python train.py --label_smoothing=0.1 --one_sided=false --batch_size=64
Rows from block 7 of a small sound classifier, named by matrix and row number. Each number is 500 + 50 x the weight over its row's rms, rounded and kept within 0 to 999. All counts start at 0. Numbers have three digits each. After the name is the row's rms in percent of the matrix's.
After each channel's rows are labels from the 100 clips, of 14976, where the channel reaches its highest value: "strongest on" is what is common among them; "band" is the frequency band that holds the peak. Only what is clearly more common there than usual is listed. The data: notes from a synthesiser with random patches.
# c30: last pointwise conv (model.blocks.7.c3.0.weight, 272x272x1x1), inputs 0-271

c30.186 108:488482543473472483499510507530509482549467514552444414464520475518514540516564492508477567569499489508510502534520554493457517527530515507517484522456551495494533558473459494594479547502540512547549494539568469556485461509555604542404496414429495537465375476533434509527571586514498509517533469488572452618525457497452545445547469489433452452510473459527404464525473510496523506410518464412387530588465476463462495616462608460582450495543494481563528417510436540539602428445504560436484458478549480445528544478534419541482443515467481507440529421453508481580528516536596546568449575447511512673501476469556458470412500557479533439480552421385472520465465481503466447514466476469521448416419503567426447594461453553457486620563498597475534381481552561492553581536574471545508573438572518458540531470448565535555569417
strongest on: filter closing; resonance
band: 250 to 500 Hz

c30.18 095:540466490509481476535532568422524462478536493517473539462473601589470519501437552482505491511514462519503560497503449557549469454494536462489589503485499433496432507480459414453503574530514528470494371519524518523607570467526509328547506425555559543474515473514515482579526601527484502457503558555432474474436465507485564499484506449505444446449500470444515591544495492517554465472576398404578516494545465539527431473509528508466444470501482469506536482405509431564572543518513551511474521496523534467571488529511571560463543447544564341467452494394435528406567520486509488542470493553571558515454538509415409476545514478657497455457447634454545557561446537534485532467469453495566532510561487452527491599656537501540525496536506435564376565489604470492491509533504491513544433524393553499415470517476425440532526507
strongest on: bass register; envelope: pluck; triangle
band: 250 to 500 Hz

c30.230 110:539443497460585471514499476498498505471524510515597531508447458539486507609456475512532577512526478504519525471450589516543491481443499567575512487412466515556488562464453528574522538466438513546497496507447548670472495467469480432446535470539392510500516496482481494453477590482446508540588404402511465529420510661458503501512451507516541485644454541465580568571651531424438452493497404500455544509487507524551534509512497522510471473498590488459447549482471516524416535473607546489479467440455480453476460514514419500466491411475489491459489492504524513487555534524558517600464572525388690544434490456483478525521418485482488574490511548543536432512465466506511464454480574464450471430443497539481487480400475514511403534450475396503453546540532466488456613520424436498452481468414464411472548589565560478463489533
strongest on: filter wobble; resonance
band: 500 to 1000 Hz

c30.19 102:549453515536556482535480522483530448559445496475514488494518486515464463541450459482524582478512562516419545432451449447547502552511507484475477446486560471517536430401589452483551490437525488595496437507513467480494606497467526482462420514550576519555511498476532575285422449470461480488563487430457483595491440487511491518453565536586494425445511502435488526451442481482445521518553530544493512481450471470430527523569537439582513532542512424490524459495512505417455505449475520454503478528535513482431441468519428517468538511507568423489551531450547512429471467540518463647477491449406448554498506450488489630459549500525491512456501415531432403389445675528595574453519499542514473435505488506504447613583512527486515414400438587467486500557545545440492530590577537478504484611489567477552381478536470517530499513
strongest on: text has "pass"; filter closing; resonance
band: 500 to 1000 Hz

c30.0 122:477593454480431509523492552457544501454479436552559493522488437376483625533539524541486566484333488392577455405461529429370500402449576497450466450542517541441570622490490510617494601447518494512513545613618464491501518424507543498468469477528534518543477444554473524522444480456505530526600521431457492463516487420540546544455433482462472460569468503496533435511480594396428477442456539509552458471502583568533507537583481446461458433461528507533515381506461485546457467540484569478513584458442482509459473548560543531488507448450561513438484516471462513508541519510473533565547490479638537484484521598566587468444490586590492534479510518495563461447446498480531451495491474482425521452505500441394558479551540486453432484500541479521501432562467412532499520511536544438573481521473598471444519479523481447496495521
strongest on: pluck
band: 250 to 500 Hz; 0 to 250 Hz

c30.150 104:562477432571543511478519641503501435532416478473500563462361486514560420513572363487512407533459555520585481444451478470476449554494551460531527457445566514478520431453466493485533474430458518438463500563467548635538584521465446534391381602489537539553530493548455484447536534557442536458477452559426472496516542379503549585487477528511477468407527490511507486494405482495522586466484449542543499547524573507519484557523441466516529477469472460561501522472495559549491391485470512629419580545542520557525502486522525534482444467424481494475498421495482563530486452467469537488406502552456523507558478523565409489570470463540551424514552479497529552436464483417613535477492566431459467517539472558527468609545493581484536488457514375573447485494516450588468514610511531564559509508465540502563502517507522451423557504
strongest on: filter closing; notch; envelope: pluck
band: 250 to 500 Hz

c30.185 116:621485516501543466461520476466523550484389577482539520516517480537514517566466508455472499481509612504528499534552540446537548530520514525509477565492493487533415460519493542404464508458544471511531540517467486530544517492521517572483549499545510466447393481514520510490534496428421530428500513601464495534629402448541510473544530520556426489460372508468546534575471407531554537462535595511453504634502548423438530445504543520408526564542451510481433440484468476488537510533503466468450546548551471488585533468495392600497524466468510530472444509453480473480536483459488544518384586527412565509541605478447484486440479545394461476452437417408548380436528571460509523511395412496511555526451501533476495559627583557441500491427538605515473508505510611502506483501438432481504635523470487530432467451501432510501602561
strongest on: filter closing; resonance
band: 250 to 500 Hz

c30.178 086:565504494516509484501507469522553508515419474490476532619527564536568537450489531490541557404501501408477522478533510485535506514534563583421494531582455518532557468381478442473512478503464564577435619502552424437457548475476503511557456516476483523522585465534506529562506542465461508533467540506543516560569531472482525519548494519545505505564463445475442472433477428557434486526578475522529532494391477473545510494488536552477436535459469504479462514446446523554432511384534503618543479432503535459497492480460548473503563518406473477487539374500476465444451571512457415511551523392461549571505524508570417575556467568472521498543492605416511503560464463469456490530455512502572654573527481556559454443650540582571524512459515426396475311426539533485471508490449487422488517419497437549504467500562456598462494459
strongest on: filter opening; hard sync
band: 250 to 500 Hz

c30.132 107:450537573393467514470438426532472460533558514449493548491472422440533481483545586477468352449525411525533436511509468510534432525509542618480369566439494517539551493464482576441484527500595518520499511503516544443499479547470574425411495509500486540479484552511544420547493537542592512441471465506545412502480541455544584560583489567581489514471571536568498554455548479436541530468512533483425536461524462472430424477508514527530473526504426489423464612504422538539534465503465494563537523484525459506508440462442453501605535512540485500469447487529575540508501450504494613490544498557503500464531553427417626498406419549373501531493512391478550578590576478464386478387495488443542480536494458438499469539482484496400459566536531539485484525449476482520490497516595528596443469484548526415611438568507489474540462457
strongest on: noise; resonance; high-pass
band: 250 to 500 Hz

c30.184 092:510456527452468461498462517491540487482517470521462479474497485439424593535552439477515504492495486566563422498505522592497657546515498635504481535502483502440505501524525452598508500454512469500548469557527505544453568520497473446428466555563466500466514534473493484457498558616448521543503437453445529620551504506461482623475466474610549484598510505386501460452515518457491526429499446500521459443494588438511589451507511528481587421548461457507430486523424517475484554501482484465499419506455506559523480454551477533400397531482435541428535594406516546488577482529465528546576492428485491548517414443441474490611478512410430544436457533449475448503449483455540396463524386509509525556564532595420483494465378471457468545492551611520552455464553525538521445488561538484442436388479540539527386458554421532457486483
strongest on: triangle; pad
band: 250 to 500 Hz

c30.201 101:515532443498482534444432506480461468490491534589504552481435594454464490590596493523465526506460540522557472532523525419453411463519498522484492521412527399575503449504448500523554509567587501504480558519487526462565488518486533510523541520463451498576562565524539487503371472537483521513469486429490500538453499440502599545474571518457555440518569447400511379500451516547449398596434498478448613532418540509580527477475391565606434411494562485478516473466479450533433502531503575510505460546500465483533460468451462502544494540494469517431509442483424445673520489534591558514435567540437525531450486437517507515420477509499545486500461497595432498463569540420548484457478517578612499434481431587512414494546468455504466474557524531541515566514543552529510451500537492557550563534576581613461604602544426476524465462
strongest on: low-pass; bass register
band: 500 to 1000 Hz

c30.235 105:519494489454433584556455618549518479511571571567533546446479425488525432533619595507430511472508525480481434543487552548491449529514542367433476484392569532528504489538487496536541524445574544446504462509526453494476465527475470504560445522576514495461520518438589551565484498426525460441545463458383503597443524543566495451546517535512521533555545534569511457568495515502450578462395479543578514478482422510471483465457527567430491490478493548462445621539487531452523494484528411450506453534459477492549514512393414482501478541496565474593477515438433463495385451543562480507542416481536609495547495501487506410539480584643593502538515551415510507406547548504513533542541522542639480467543531527609501534503491517498470549539509479578509502531523393512472478416432545430512548436497502443482500548520427386510447485
strongest on: filter closing; envelope: pluck; notch
band: 0 to 250 Hz

c30.165 109:515417402483482451566495515596525585480534424338588489518560502410493584453548414554519447573599522498478431524502500553524489530519529531561411454454522486424474566581398450496459419483424480536556532381581500481483394485445463443416537510536493467500449532497467417490615486463517484512528482529480508480546418530457466457434478475537541528496522498520463559480584586539510535491413540548555542461522534456452572483472560517455483518464477486512491474535521475538521488480573433557454500568502497448573480573512430476477512551462436522512595583461464586516544508513496448474454542500641511486451475501515468478653621444535501511461472508538515434556504522501522629471449495463494432466478441516466484463504586609537567489543576588510539532612506429555531471586513537468464539540427489505501557505513503478486553482
strongest on: pluck; saw
band: 250 to 500 Hz

c30.123 095:500499439506440492514452503460486619452478437427572571460515506424526463588490487564496476428540452464547553593471529447556524498476547463574554502479451464528468507458441447441498571428481472479568523542561469426552525476508535515561526444506504551467577489523406522388428576452577462488516464453549551549539422461522528483586574568421396479489495524398507452485554470507542445523499552520621484497556459522452476521499458527549449551395473644512517440489455424480465560587459563589504495529437515482501473487483521541552522518472512567494485464483468508516448496479480503518416385504544524401498506479520490364430512455481481559504556623540504523542545490481455511513548473473458487488441518515475433537569495464501500502464528436439427558398561529464415478540490592510514611578461461677539378519524507479525459453
strongest on: text has "pass"; filter opening; pluck
band: 500 to 1000 Hz

c30.70 097:613531568557503531541490493456527453534438465496506488443479494545379541510460590486517514528461586473483492527467366544540559555540471549611414412549584492509544559503438601531534502536542483479469474504518482566557593478537515485496551465528498444485557556531463555590471471491389532563587529561459547483472489428458516548462473519512451521512545518458505497576481524542527588518455451469465513557514530562469495530507445552548431463532546514588446517511447520488623577449522434467427455564504617486530536528552460471471522637495471521511442575536512506495505403450502490453553372470454476448487485471501452482607530440544507493412494480448522528488531436537444454390500542600489462514492515414514555466519441461456550567520453453414478516463468461552475484501472635511562501521442544590591515538517569433437362460
strongest on: pluck; low-pass; resonance
band: 500 to 1000 Hz

c30.105 086:419421486503539524395497490441457469599508455588559490454496521531448497574533472603496465482504581597497548445548528402431515490489560474580488581470542541484519428464535521585510472567497429388450466599515466505550494550431452485411521565534641449381442493422461544440493517447494543518603505500468458476470559514489481473469488517393511548423446489567557416460410530477597395586451489455472535424448562525532547435476448484532493518475487554511569403479449515475508573463634470562523467609490532607547538506472486458506583529501517520544533565470506526498478526508471535507551523481535533506463479576466502506511498546484511481552481641537448503515523527580530460427474560444515477509503486542493546402489427562449494490536428493447430429490448499441480470457520459472587499505475551596518486497542400508435490548
strongest on: filter wobble; bass register; resonance
band: 250 to 500 Hz

c30.192 108:451529427484509495586492527525514482500419418410601479485512499446521499480484527553452520444498492532504462512575577529529478489482483495514459440557501534509563521458514492579550466540464525452496411513526557458480523536462458509506579498543529533601540481520469489548442480505597462535445658454492580495487477381471547484534597484470421591525439496492445527416548486559511537550461450487500515480406353513448567505492508484465496575549549450533501526537594475520494516493570518520500429427523527450456575437447593510481441557486447478477497506489503437481555491542572485434709485512427552420509452564443536541520460553368421543528489520502473459465495464435527479491501466553569572624527534501522527375572448509488426515492391569501502528508458489480373497426450463487519493494529501544461482384506494375532508503
strongest on: ring modulation; bass register
band: 500 to 1000 Hz

c30.202 088:499560463469467520523474516547510543535585494536484558526504445526467461496429491493511477560513537421567383544561411562473432480527501426464575512480510542504533625526503534413547465549355536580532455484484569471465555474479550474486506572542563381477484406519389514572528508446572513528516550510559401426552461470542437508418542499453495505518472475477515476455560426472453506482519512476487596485403461512606538528497636452514459461462480525514512632556474472397512455485498460470503437496475608482533486430448474583480405499480507537493599513465455491512517599495450494497435484434479543527500503481486423523497592551384449521455518480477479482554483557420562580430498560446459462494508493475477659483536438553464551423534534581447543482525509498489506469547525381448544542433499503581534507492481508543555477598
strongest on: resonance; filter opening
band: 250 to 500 Hz

c30.260 097:410422470518493458497503471400498500446550407509465490447511509526492484537410552447499463499510465589415483493434540484532479616462494525446485529495504502606483499403497396505453449471468450486542450495540425567559499430543538478549472484480474494400442613488505445567451523457418498441636488480487537498505460556442457479517487497495529463573603560529569439558468514478508483458446530520545483461472455545485448446507490534429468539536483529570590560518522499435506587495561518518430501438489447527522527534523450520476526546470526459504439481537570498432707517532522445468534556465468552480478413564573495504531504489480465519556483486498635453499493466489442410604426518525369537556488462462506520496587502509546599487654494444508495537574582591521477417479419505532486512580511521500420420545500442569506438487
strongest on: filter closing; resonance
band: 250 to 500 Hz

c30.263 112:408486435501559501395463591525473570468502490553546448497552445499551477510471469529496523493561468519476538516546442521512481518479474451490609474549484538516490565535463464494506469490446371471473468524527463494482517587512509457442509540561462502491467491539556518533494450449433499496465518438540465498472540523596501551595500475388573522538483548555439486509510602566502480512534580494517434528640494470458488510482527543480423579497435463519581561528481512477554514491543568410522513524404475514487476563567466553479479501498464616528507392545507512416507405523503457395459486426600455513510440552539392589480514490749473591445490413565601582459460412452575463480536507518511515461442426468430522474497483457504536496515486500463466487553415559390477565494495531491465481461559520572504424491411506468452487448
strongest on: pluck; no filter; triangle
band: 250 to 500 Hz

c30.255 100:511485409454550476588498398574488469440457523576573514503463488508503481545509619489407491459605491556497434672449445519543514544578457513573499512426489472561474517474618582555548448512538516490560505463464460492499595461465547474455480490467468523529450477457398518497632478600550539576586550575509446476550504415510501502537521491464485488524508471492412525507446511467512510504495513486530394584528468470451537443541509549504473466458450584538462499511510579442577499507454541483532480437500506604530544460438506473529485504474448509553496486468576546517489514499549404545558393507507468506514446483469480439456398442491511591425489468490532469524498511505449533462645466470393413525488519458531460470487624532523521475594508486538403479478590418536453623553477521521524510543542508457506404535508444437589476415
strongest on: noise; ring modulation
band: 250 to 500 Hz

c30.37 102:493477411501512553439534447470457534398480453604490544532523444538618499448446453602534504553476510512551478489493529478527559559558542490548549610498487517420500543484476510428540473538488504500507477557495455459525613521516396462507460458552509522499470554545559478419496501503489551473454473589478462505522512521421523456607510391570438431518534461477417499533555550515412591538492589618477499466468562509538418502463562480474505526408496482490453500527522529520523450545390569470424501503536494472513481594421467483535520474559528467519516492474542564480449536395476438495407504487522621558459524539480504546365492352521533504483464520501474565574532404458521407517510491576527432507527436446436494489481484575536442518508493523475459465406408504507460628391556511429448528542450488562588535491573513459512513595
strongest on: noise; pluck; notch
band: 4000 to 8000 Hz

c30.158 091:452547573418546551588461582561490528487565515517469463525504487494541537533460471558478523489652498500498507430478506583545549453517513565579492476465549452545457486451513538530434437507472552464448492561520518548473478587529542481462531493447518483541536598494499519430488537481550444525554576426497412390375641542459458467529502487491578540631556514480516478558483423517450517522432468459471500485414470490437522568489480505460515495476627642565533499525529511501526431471588444564470463466502604493540525565522484480586413532458466517497474452549518502467486577503531455646465539450504515494590458555533504566476403510496410457503475531490476581517487399482528442548494518535502429569570482476542514435436461512455420567554470507470433495488473428493464473533517503410425447524521392357467480457543473517438514449
strongest on: filter wobble; high-pass
band: 250 to 500 Hz; 500 to 1000 Hz

c30.218 111:501580533491483486440510460524518493493540585504557517481479496559492435474500548480560585510557526455575444598558462541527526461509461453493490373567488507511499613506531576479544466585396511549487484539547550474488589555403511403541477443470411487521515475479458534439536554503518488505510549505443545410419471451500489493505517476518540419480513437496542516486502515541475506418441427489556583528527444530486566515534483504545595404470570470589538565506519547521516513458560435429484459406443526451508508529579585585488476562482479462469401419482529510402559527513438563537481539547553458408626546549559541612429558528434442507498452458494521579550552554500485503442570504530441403411478527510504460585499575486535521510523533484438565525496492591502449529525601548474483419523563463497550540493392412472404408430
strongest on: filter opening; resonance
band: 250 to 500 Hz

c30.45 093:492519471491539567461551470518404468481553485480430484518427461491500515480509469535500538555544532469522523499469471455502616543551513558499437505404487505484510570465513519510536607442523569505509456496474500445664504515499478524484476433585510507422513472533473429506441506447485544582446569475490543468550509466396482605449559420428499476503492483466424504440468454426412477534481555538492498589482528492502458514477504420443474490503533527490298405508554526422570570506546438413486537417442510456459592561593487491451501478509484520440543468443504529474480541446562497489451465516557457498514492526451496705558460548471449468559544499530531546469554426489503530457519447434484513570551385541430482485447511476488507484501459470539416457562454478457479476454554451421581490574490458475642465610519508529568601461
strongest on: glide; inharmonic FM
band: 500 to 1000 Hz

c30.159 099:517449475459488465487470500514452385476453479475504472480498510486430513511520522466494541508462496568527492551462515505439467604514543454568491438512432522509539530423466419561523469479525466477468489531492429529522541485510471456511489470584491494418500568618522484493545514575429520426506426415503511484485434443490498537538497539466471569551470457559505492494562514484449527476494415410561507508468483604495446437441518502474545486386470467555520482561519546546463543455583570464458485583562485488531475490475521600413483557479501539462631546606478498493489515455441497434498468526463520467464585506442423578572523453478519497508649568561406476473439651577514492503496481560485559455451487557497472542535592424580478487513484515547487441544455520536577462459477590496564546487452364649358478525577598510441594432
strongest on: low-pass; filter opening
band: 500 to 1000 Hz

c30.16 100:530520545479418566563499584532505445400480513442577406528441494541540546472594529524508583522534597524537463556525488366450494501538532439522398461483554516474554483494490546525506426502491506538504482495461479489538496540471528562557485551520546442530502448526487515524538544606531564501545563517516471517568509470476451476540581615527389484502516429500442460544527502536521530523504429465522518475528492468526441493503570542432421531588509521512501506593467541527539539526416596474529536420443549413495453393647446544471412510512587500513426478450383501554489414546467515547542492565520502444435535436456493530442500534555458458496474550528505487646473483491535477515474466502499403465492541536508476520491377507473532505431473390479589566522476496576497531430473536380567487558554542537488546490507538460693468484
strongest on: bass register; filter closing
band: 250 to 500 Hz

c30.43 098:424489464472537501438464606568492453449529470484544464529615554480521468406611526455499475447507417504528483510504485486504507549459535522524477542569472482550532518517561506508571545535507477456497511424481455547541538565512524545611514451515576525647503455454560412523471494543542490498563500468497502461407559473506421497500527498547474510398483449457505569543501499536511650538518484527442588480495497547487415416410521471442451405556589545531562527552444514525568536498424420443559533408471485393601507556494475433504572590465536508603479526410409453607435461501496488516497460526445496432539497429491564525485510466605411489536544562498458506502524550523502468435491500538478496558570514524439499571549490427407495507517470528408412441529425486511522564362512462524502619559498502574509483442499514517487552456
strongest on: low-pass; pluck
band: 500 to 1000 Hz

c30.49 108:485538519539518449533439530488459430402440605407537545481588557553457408512496594463377491540497544537451448625542516511485422483495489465484401478416482496518435575518474581407514488331496548528458442425419471516547427505486549495474551483513486547514554555528478609492443504597503519441569507554506454486473446506485469499543501535452471516490505429500455493458520454483549457528539486569540500532460475583534605568472523485401500625495559553486470423503529544473520549437574557481545528560491536550513484459482580478417546499428533579580525509471582523551544433506485426378430447526435565414455425630462442440509449542564468484458523459491490472505510430555440569504454493467517503501491450505477550458494492570600451502480548501454428504515463427525484515500540472474503488418548464525540439465534441442466590512
strongest on: text has "pass"; bass register; filter motion: fixed filter; resonance
band: 0 to 250 Hz

c30.119 087:518431523407567502498457461483440504572521489503564513569499493504523427623509497466544469489499479458481440503549566511481470500486460536472589497536461447450528472482434464449496500444474485556496488424473494502468552519522484485521476437573480425519522425523501553431425484530559509408503520474463528430463452568483485506483457461513542495426509500482577494550507462429509548508554393476592440523522526596482486519531546438556480429426449458590495521466447511414692501476480429499440492467492551585487483614558593543482536560495546482425584476469435512556499492468469582525508493467395428513516402560528449460588514495513450482457488479550536594476533556494563421462463522488481525485724515534492452589556511582499549435470492489566411469461477502476577480571549440490446386508483405467506535463432518630469496521
strongest on: filter opening; resonance; bass register
band: 250 to 500 Hz

c30.53 101:552453493486547557487534486531518533491533442457437477536513563489597427478566546451471571462490470464480501479565456485492524543437568482475445481429474440487518567533442522491498519553456472567550514547459494571493510518455468550477571476532510485561440474477509527479565430389490397497542441455577453440429468448465490535470457474554506572528455557515411500491463538459549419481507442418518485534391404491544482480466548459458557436530492509443283603558591493512428479509537500486458505502520476587502511482505596587491525510461505572503551544508441465469555517419602399507480593575520589482547423605532462548452506541503598486516472486453536524512494498543481500574400478500481421462488494456484489436601614453458558464563421413559506451459473471604498502390500420533534507548504542474515510402464472557521555575
strongest on: resonance; harmonic FM
band: 500 to 1000 Hz

c30.238 103:535498456470447483576434626402486479560489529618531465611468490498454595591507474525493511522445514611451523408567530431427579504483558497527589535537536610526497503494560429474477531594537519429572439499555577407529446506521527463498453488478508504525557591374532555614535514461506509408471452494472487392479538538463499453551450617492430389429522429492445473492450485495513539440544573519479500489472483467457503520522513467544509437479419517523544476540523475503558507534495525419490440542663490484449533493529495443529445464550471492475564587459539512519468491494431488474499459497454477496520468459472586442596484561596548499477485567447513463485534515590503459445491410540560449479498491541406493466514482470548506508480472494421504550442495549451547432403521459477507423525606420445410450541450437527516502555
strongest on: pluck; noise; filter wobble
band: 250 to 500 Hz; 0 to 250 Hz

c30.8 080:508527556524527528528557595532450479482510559559494475552437498435427572511433432594525527537457390503487580458471480542472435498499490497529477559558593542591455482537493534591550457523421554613498515495536521572457455551480438452491531479542492553464510425566418461550487494523497468456475499555423509486562515440505468479515422510502530495458547514516431503527471611492593508469664500500341402566504509406600408437509494446543516487487453601477457506609518516538457435488551401586508567515549476463513515532483546594499448407482480458521558450465534492472548437552546543505482526457479557464475465577469481527467470485481445567510561579508475542510439681434528495484580488536483506480463485499545559596483526471553482515406473481441525435569612501489483455553559564453544546478507533519458482435540532568512493510
strongest on: bass register; envelope: pluck; triangle
band: 0 to 250 Hz

c30.74 108:487465454509476490437498454593451492494550489529498531507552519589511509586483553470578499552459469520535450575492487456542622515502511507539440456617527387486449539502496536375531462531474515593482466532506507502454430625568522598483492576454433579384553489467507561577388492579552448459478544472587518493488537636453436504552481552408461475420494509507480488544457427482466487612448550534391477476506503496452511478569535548495472480477520593521629459460504551660478488532527487485517441485421603473499503481470460524543516546501571530448619548556486547476445545477504500541536505528523447482495478526516493540590569527454422404450490478520493476496447500478532510526480562562473513436465536502445410540447539501471382516403521608450491545450461463476407546558444513551480504508498521520507491491477536454601505468
strongest on: pluck; hard sync
band: 250 to 500 Hz

c30.200 124:489534478537568482547549504438489480558491586538520525568528524429438519508559457523509446481559496473477481509579521511509508383502491502555478587498497414523511529521470479438489590512522533497459512508428473540508454570467446452453510516556342622406462586462453493525526540480440498443540539493498470583453472548493492412555555456474547508544451591548519479563405532455485453453492459385435463510467523500573545483458597541455490513520458497513442500388449521429479540466454484519487546525496417551501475485508558501492494470509514445529442441455526542468516473528598539593614581525462544612507542567462532433491572511409459423638565474466490507477532498428492442458522570493369516592457477468496575484543486554577475402566409497496471571505555549523366475507436447565426569515484428471463436476491577474462432504
strongest on: filter closing; resonance; oscillator: harmonic FM
band: 250 to 500 Hz; 500 to 1000 Hz

c30.264 113:510425532494470409436557528503468634467506501565509450496478483558520514448479432582583576517494471440460529414453484498516508538478564441468496518498544583510505434500562461513604514701451439433522499500468455480502371542611477471455540520407494516494445530514527453441516507439487451482546485558627556453467564518509546434515541432480474459459515529482513463576633487437550512415414488486471540523467512565524471485476581467517516477453474547498538526473491534537479463535480564468421464484521455501492405527434500538418553499464479529555496581486524493484455457472416459476463582556376530453560462453436503520554509497472466598519494464525598532495414522471432547559433439493433498598461471548499526411525618461586420477546512480470473401482542496545451484521445494468496518494492448580453474567506484566645508497
strongest on: ring modulation; no filter
band: 250 to 500 Hz; 500 to 1000 Hz

c30.222 093:514449494495522595350491550410518482503574490537480486453512489533480554554552653540511581527405449528411456526515485487470463532595487561450481455444516549479445479555525610536400527541590416524415491507470527438475515451450511385424411431621556510500466583439449590528515502496555564503582493509576459478462571517525558513483410477500450464585535507522511503522459494494518524483505531482495485492564459558451433504566528471486473500525419491445472458557471529580487495426532432446431566531481574422452566445507449507559468540451567618439509530495456456528544476578522587441557506589442465499479534563503501490482477509533492558497546424513454550551568448534439483483476480467512552533507501478516555492541450440405428488502626481475511622531496420479514477412563494578522556501430513451479391515483556443519452487
strongest on: noise; filter closing; envelope: pluck
band: 250 to 500 Hz; 0 to 250 Hz

c30.141 119:508568520498428503475517539509464513469478524596558519491467541480458542488553427528509483462502426535572415571462397524477482432560439539452638551497489460468415545501459539482465595540520501483526484470503518429513555474497505446477435455439477609499619565503554531516510529480441590487466527517413522472508386483447541536504440525448500535516520547487593466511512499500473536496495580476514501461522467505525583553460535463417585439483520517542464439477474553463398531621510479515487501370562483543492537506456476493515527524475449533538543536532508536560442478526527513411426509432422442524477526433503420537407650518404466486554464456474456502473503562481615369477517457523507497606513499523452511518475525436433556647488492437628475474495466489416554562511529575397502525510552449439595478566434531552474464435
strongest on: noise
band: 4000 to 8000 Hz

c30.224 087:572542551480437458506526579527471588504511459505555525529423530469482556517482509497411465578508487579570445551499516454583427523499470477497510535435486612490497535509487420480550437555556479518476441490518473449518532535458477520486534557526517504486376520549448544515465556558547407587463461542532536485489514550608524587502580545423362527425474531514598498497533463491519615530496528441426501509467572507505450500538588507543480505545505445622537433489452445523379489479515567513499470472454491493553584517492442503518423453482491488513523387608442527484420357541436422554558491492403458417498473545518529571500473547478485569437504498545561537556513526514483449538541512533559445528549486490524453428495682441537446530377566536513462498470524433505428521499487447544538385456540497536490497516545560514467411530
strongest on: pluck; filter wobble
band: 500 to 1000 Hz

c30.171 079:434455491512454477396433524474510584507576454479479470560438491471602494615434414479469633512529530492602540460414537596537518351676518537498435495390462597487456472474574511487526515468440525484552531499483507509424513448453512502456508544472488482567453595470507536543500515412548560462469444470498499523519625545648525542509504466470455508486515536514488464478495447469501503466427499503521533503560543513476502499522533491595385477595539503527496498520519538496548493587487520529517420482443638509549553441403521523468598527518578507470490430496477500471506581418512539459550396444534484531431516405486555467445450437548532532443493451505507458506511569528446530465425529482495476587566478484589552483445499480506515519392441525477450464458470491471481465502529424451501460553518509531545592446549513522433523417
strongest on: noise; no filter; echo
band: 2000 to 4000 Hz